python train.py --image_size=48 --depths=[3, 3, 3] --avg_pool_shortcut=false --widths=[64, 96, 144] --residual_init="none" --lr=0.0014 --shampoo_beta=0.95 --final_lr_fraction=0 --weight_decay=0.4 --adamw_weight_decay_other_params=0.01
Rows from block 5 of a small image classifier, named by matrix and row number. Rows with one number belong to one channel. Each number is 50 + 15 x the weight over its row's rms, rounded and kept within 0 to 99. All counts start at 0. After the name is the row's rms in percent of the matrix's.
After each channel's rows are labels from the 100 images, of 14976, where the channel reaches its highest value: "responds to" is what is common among them. Only what is clearly more common there than usual is listed. The data: simulated grey scan slices of phantoms with and without marks.
# convs0: first 3x3 conv (model.blocks.5.convs.0.weight, 96x96x3x3, each kernel summed), inputs 0-95
# convs1: second 3x3 conv (model.blocks.5.convs.1.weight, 96x96x3x3, transposed, each kernel summed), outputs 0-95

convs0.23 083:46 59 57 56 50 45 56 40 55 31 61 59 44 51 54 45 89 70 73 43 51 34 53 48 59 47 28 36 49 64 57 37 57 40 45 52 24 31 56 53 43 51 43 61 47 46 63 25 41 47 37 27 21 62 68 63 47 58 54 47 23 73 46 46 72 34 69 68 43 42 55 65 38 44 44 51 84 96 69 41 74 76 40 64 15 61 32 48 37 33 30 33 53 59 28 47
convs1.23 097:35 48 26 15 46 42 10 56 79 50 47 38 31 71 10 61 56 51 83 63 43 66 41 50 76 60 65 48 64 65 42 64 49 41 66 37 43 54 34 23 43 56 66 40 50 31 33 49 52 70 46 47 34 83 48 40 53 51 52 20 34 39 49 46 46 27 29 63 38 41 53 57 46 46 36 45 11 30 51 43 43 62 44 61 50 40 41 58 53 62 44 55 36 54 27 49
responds to: ring; chest

convs0.31 105:62 42 47 38 70 36 39 42 75 40 63 70 50 46 37 57 41 60 47 36 44 46 36 59 18 64 40 66 58 34 53 36 52 35 70 13 24 44 47 29 19 62 29 45 37 50 48 34 49 55 48 47 41 31 39 53 46 49 14 44 28 57 44 24 43 41 65 68 47 75 37 42 35 50 64 40 33 28 23 36 43 41 70 29 49 22 33 46 57 57 48 31 60 22 73 47
convs1.31 103:92 39 41 38 44 54 52 38 36 48 38 34 52 85 39 35 51 22 44 33 47 25 25 47 59 65 66 39 55 42 31 30 50 69 42 23 31 33 50 49 46 68 40 43 42 65 78 58 34 38 43 62 28 50 57 32 41 39 35 45 74 63 13 38 13 34 55 38 62 46 44 63 40 45 53 76 58 54 59 39 26 53 55 34 70 42 54 36 53 33 63 44 38 37 51 38
responds to: dark spot; limb

convs0.24 093:36 54 59 57 25 26 42 48 31 42 52 34 37 47 43 41 59 63 40 56 37 50 73 52 76 32 44 60 32 52 41 48 70 34 77 31 40 40 34 72 63 46 57 44 48 40 57 22 29 27 56 64 56 69 51 46 22 46 50 32 55 49 43 53 45 57 42 23 42 55 36 44 66 84 59 42 72 66 37 53 75 65 44 32 63 73 30 18 46 74 27 41 59 24 28 37
convs1.24 080:28 45 55 20 32 39 31 54 61 58 66 43 32 60 24 38 28 44 74 69 42 66 31 56 47 66 74 72 67 22 33 60 49 52 54 27 47 44 41 21 31 34 56 30 25 56 50 56 45 55 47 61 63 49 54 60 59 55 12 18 65 39 30 52 73 36 47 62 33 47 42 41 43 41 33 36 37 63 41 68 28 34 54 51 46 49 65 74 61 72 54 42 58 42 35 65
responds to: ring

convs0.92 071:39 55 64 53 53 68 60 26 33 59 31 41 65 43 49 32 37 39 44 42 31 38 51 68 47 42 38 59 49 57 57 78 43 69 26 75 52 42 35 39 32 41 66 32 51 74 55 37 31 57 62 47 31 54 57 53 27 47 24 51 43 43 61 50 67 59 72 22 54 32 00 49 44 41 79 32 38 27 50 47 65 66 46 45 58 35 71 44 63 46 78 27 49 34 72 35
convs1.92 099:55 51 27 69 52 54 47 44 45 50 42 34 67 60 15 51 55 32 63 36 41 28 44 32 61 26 35 27 48 36 33 31 50 16 55 79 23 57 40 29 40 19 58 59 60 35 72 57 33 51 41 39 48 28 42 52 65 31 44 08 39 46 22 33 57 46 36 36 41 74 36 45 58 46 45 39 46 57 39 28 35 54 44 54 27 33 27 56 54 37 55 34 50 56 69 43
responds to: bright spot

convs0.29 083:29 64 52 39 38 28 50 33 53 39 58 39 64 59 76 58 54 40 41 35 64 56 60 60 49 59 52 45 34 62 63 42 28 50 28 85 67 45 48 63 35 60 34 36 28 62 38 96 61 47 45 75 54 06 28 46 45 28 36 54 60 39 34 38 37 28 47 57 44 63 36 37 36 30 38 31 22 38 23 33 64 41 31 53 43 45 54 73 49 45 39 59 54 51 47 32
convs1.29 110:86 50 21 97 40 54 51 52 45 51 40 32 60 60 23 48 39 15 45 55 62 14 25 42 62 34 52 41 62 18 69 39 51 32 60 51 28 39 51 51 32 57 49 61 74 29 35 53 48 61 44 36 30 52 49 60 47 27 38 15 49 66 38 35 74 31 57 40 67 52 53 53 46 73 59 62 50 62 59 39 33 58 46 50 50 67 37 50 56 38 63 44 40 42 46 52
responds to: dark spot

convs0.60 085:29 77 65 40 00 45 55 46 60 46 25 67 49 47 51 44 52 31 55 37 55 43 65 46 54 52 44 50 41 58 29 67 53 55 48 63 47 44 38 36 29 36 57 50 20 86 60 50 30 44 49 48 52 40 38 42 24 57 45 52 41 57 59 47 54 85 30 72 52 26 45 29 25 35 19 38 59 48 46 46 65 84 49 48 55 35 59 26 44 42 57 57 35 31 36 59
convs1.60 095:75 52 35 54 41 65 53 44 27 44 59 46 57 57 18 41 69 21 71 45 45 24 57 51 55 42 19 64 53 25 34 54 47 25 68 37 19 57 44 54 41 55 37 53 54 46 70 75 27 47 44 49 35 37 29 44 77 45 45 23 42 77 30 27 45 44 52 33 58 75 42 52 44 66 62 67 67 49 32 26 60 44 38 60 34 41 21 48 48 35 48 30 37 38 58 43
responds to: dark spot; side: left half

convs0.67 104:05 26 47 47 43 27 40 26 52 44 40 58 53 41 49 53 60 31 48 29 25 37 59 56 30 29 58 70 80 45 43 65 61 47 40 63 47 36 52 50 42 32 40 55 41 53 36 45 28 83 55 63 49 54 38 51 15 48 38 35 26 66 20 31 60 43 56 58 45 60 27 49 30 37 46 44 57 59 19 56 41 67 49 47 55 66 41 17 48 76 65 39 38 61 57 65
convs1.67 108:45 56 54 53 40 59 44 66 49 48 28 57 32 38 27 67 83 61 31 46 47 44 29 26 47 51 39 29 43 19 36 42 40 33 55 23 59 09 46 31 57 38 41 38 51 28 64 67 44 22 51 59 38 40 37 24 53 40 39 56 35 54 53 25 48 83 42 26 55 45 40 41 64 31 37 43 52 41 52 26 59 73 43 57 23 31 55 62 54 50 37 41 25 30 67 48
responds to: bright spot; side: left half

convs0.53 088:49 37 80 63 60 50 50 58 15 34 55 47 68 50 09 54 28 38 54 31 51 38 85 62 14 50 38 80 38 53 56 46 37 61 38 56 20 58 54 61 44 42 35 58 39 65 42 47 36 43 53 52 58 45 33 37 51 59 22 68 40 32 58 52 53 53 65 60 31 45 49 48 39 49 76 44 27 38 59 34 37 27 29 35 67 41 60 26 63 64 73 54 47 27 34 46
convs1.53 119:92 49 24 72 30 43 58 45 40 57 40 53 60 77 22 57 49 11 48 46 38 24 28 42 63 35 38 55 45 37 44 42 60 38 42 34 28 53 60 49 57 44 64 41 23 43 62 44 18 79 43 51 14 35 42 64 64 31 41 21 47 53 21 48 59 56 46 32 61 44 35 77 56 58 60 56 34 48 59 30 46 68 45 44 50 57 41 46 60 41 73 48 50 48 51 37
responds to: dark spot; limb

convs0.81 092:68 57 36 59 37 36 36 46 69 59 49 36 81 52 58 74 61 74 50 53 44 15 28 35 66 76 42 51 37 44 13 42 25 39 86 29 60 40 64 55 53 55 33 73 61 43 23 39 51 55 42 50 41 74 58 43 57 43 80 51 61 71 44 40 34 39 58 40 61 59 55 56 49 31 59 36 56 47 11 52 37 50 59 56 67 37 68 49 42 69 38 23 58 51 56 48
convs1.81 095:18 55 66 30 31 39 21 55 63 49 51 29 28 60 24 55 53 33 72 49 41 65 57 72 60 34 65 59 48 23 37 46 50 56 43 50 48 56 39 40 30 34 46 48 34 61 61 41 61 43 63 42 82 34 52 64 41 57 33 02 59 59 24 52 47 34 48 58 33 63 49 45 38 19 43 43 37 69 40 50 36 16 51 77 42 65 63 50 47 62 57 41 42 34 46 75
responds to: ring; limb

convs0.68 097:53 46 50 49 50 65 35 51 16 33 50 09 44 71 43 25 38 51 59 68 32 61 55 67 75 26 54 58 31 50 61 63 32 19 39 66 55 82 51 62 41 58 48 41 40 40 45 31 76 34 24 38 42 65 27 53 44 50 86 37 41 40 48 60 53 50 31 36 53 59 50 44 56 57 43 84 52 56 32 48 53 63 58 27 41 47 14 36 38 35 52 41 44 55 68 46
convs1.68 093:44 67 32 40 54 62 71 60 50 59 27 44 53 19 57 51 32 10 28 35 49 48 59 43 50 46 50 43 34 46 46 58 34 44 21 35 22 34 37 37 43 19 41 39 39 41 47 46 44 36 43 51 86 27 51 39 14 47 67 58 24 51 46 62 34 43 52 35 39 23 43 24 68 44 36 43 44 55 63 39 47 48 29 55 23 80 52 47 23 51 66 59 45 47 44 55
responds to: ring

convs0.10 098:55 45 33 57 55 33 34 63 57 32 20 38 48 66 63 42 58 48 37 45 49 55 65 51 34 50 28 43 62 55 33 45 54 43 31 49 32 29 36 44 11 34 30 51 49 39 43 45 20 29 41 69 48 66 47 56 62 70 60 51 25 61 55 44 67 43 37 51 75 59 23 52 50 52 49 43 67 45 45 22 65 31 37 09 51 68 48 26 53 48 49 26 11 53 42 78
convs1.10 100:39 43 47 32 34 50 43 46 48 53 33 58 23 62 25 53 44 21 51 44 41 34 65 37 75 55 75 72 53 14 42 75 47 55 30 34 67 38 39 32 39 35 57 36 27 65 65 66 61 45 39 30 40 33 47 37 09 61 31 27 53 49 17 38 29 61 63 52 41 35 42 32 49 36 46 61 33 32 57 32 44 67 65 49 30 42 53 71 57 59 54 59 31 42 52 62
responds to: ring

convs0.39 101:35 55 44 43 85 71 55 37 45 56 42 59 39 42 30 30 45 32 36 47 16 58 38 45 51 05 57 47 52 18 49 48 59 50 36 47 42 45 47 40 20 19 75 65 49 63 20 43 32 44 41 21 43 52 59 44 41 27 55 39 36 45 24 46 55 67 50 42 26 37 48 43 36 25 57 43 53 58 45 50 43 50 54 63 47 44 42 65 63 67 42 42 50 81 49 14
convs1.39 109:49 36 17 41 66 48 42 51 49 76 40 43 33 35 33 57 45 64 58 62 45 54 50 41 34 33 60 23 57 69 40 55 35 46 39 54 31 32 26 33 52 45 43 51 46 00 70 30 63 61 36 56 40 59 29 28 58 50 44 55 34 34 48 34 49 74 27 37 27 46 45 44 66 32 47 23 36 37 46 31 38 52 62 45 15 34 39 71 47 28 34 44 52 30 39 55
responds to: bright spot

convs0.63 088:92 48 26 47 40 33 36 43 61 43 49 44 64 65 54 46 21 44 27 32 35 54 45 68 47 58 39 48 39 46 38 58 33 85 65 50 46 50 22 45 63 47 29 48 29 55 53 45 48 58 36 51 55 45 30 40 62 34 47 12 28 26 23 52 20 61 47 66 30 63 26 28 57 49 50 36 50 42 35 28 38 64 55 21 70 50 35 48 53 25 36 39 41 39 35 44
convs1.63 100:35 80 59 26 49 48 28 61 59 60 57 34 33 29 57 48 30 48 51 47 41 76 86 50 58 67 73 66 56 32 39 60 55 49 30 46 51 46 58 62 55 29 43 47 29 60 43 41 70 49 54 23 62 17 68 52 15 75 51 33 60 48 25 65 27 47 41 45 45 37 45 51 43 21 35 53 38 58 68 32 35 17 57 56 30 57 33 50 41 55 62 59 35 32 35 63
responds to: ring

convs0.8 078:73 34 50 41 47 12 30 54 33 40 59 32 50 40 64 52 52 53 51 29 32 28 49 57 48 29 55 44 33 39 11 31 46 58 65 67 57 78 29 55 41 47 27 60 52 67 43 46 36 20 28 55 33 56 62 49 46 55 84 72 57 28 40 37 46 40 56 50 65 39 43 51 35 33 40 65 65 43 47 68 50 37 48 54 59 30 61 60 47 57 43 17 77 58 40 17
convs1.8 096:44 31 49 45 62 38 51 56 56 46 46 50 49 64 34 49 38 41 60 54 43 52 38 62 44 43 68 37 48 15 40 69 58 26 68 38 12 31 40 46 20 55 52 30 43 32 48 58 45 54 62 65 49 39 61 37 66 55 10 46 31 22 55 61 62 47 47 38 17 54 40 44 52 34 46 25 40 80 30 67 37 57 61 76 24 43 49 76 70 35 39 64 61 44 24 37
responds to: bright spot

convs0.19 123:37 33 38 49 43 49 50 50 28 41 96 74 42 66 41 42 29 63 82 58 59 79 45 46 35 31 41 54 61 37 51 69 49 74 54 37 43 40 39 63 66 45 78 39 39 45 62 46 50 58 71 43 25 51 52 65 88 33 17 54 55 50 59 77 79 54 49 30 64 53 50 55 64 63 40 60 42 32 70 49 46 48 48 52 34 49 56 60 45 69 72 71 24 47 62 56
convs1.19 113:58 42 90 53 55 41 52 66 53 30 51 69 40 23 36 45 33 33 35 43 37 44 81 70 67 46 53 39 44 28 41 46 65 58 27 35 64 37 46 37 56 44 40 28 42 31 67 34 46 48 45 48 64 54 53 48 00 64 34 65 36 52 64 30 42 75 53 53 47 22 41 22 62 18 38 60 63 44 48 39 51 58 28 42 37 47 45 64 39 59 67 49 37 20 40 53
responds to: belly; ring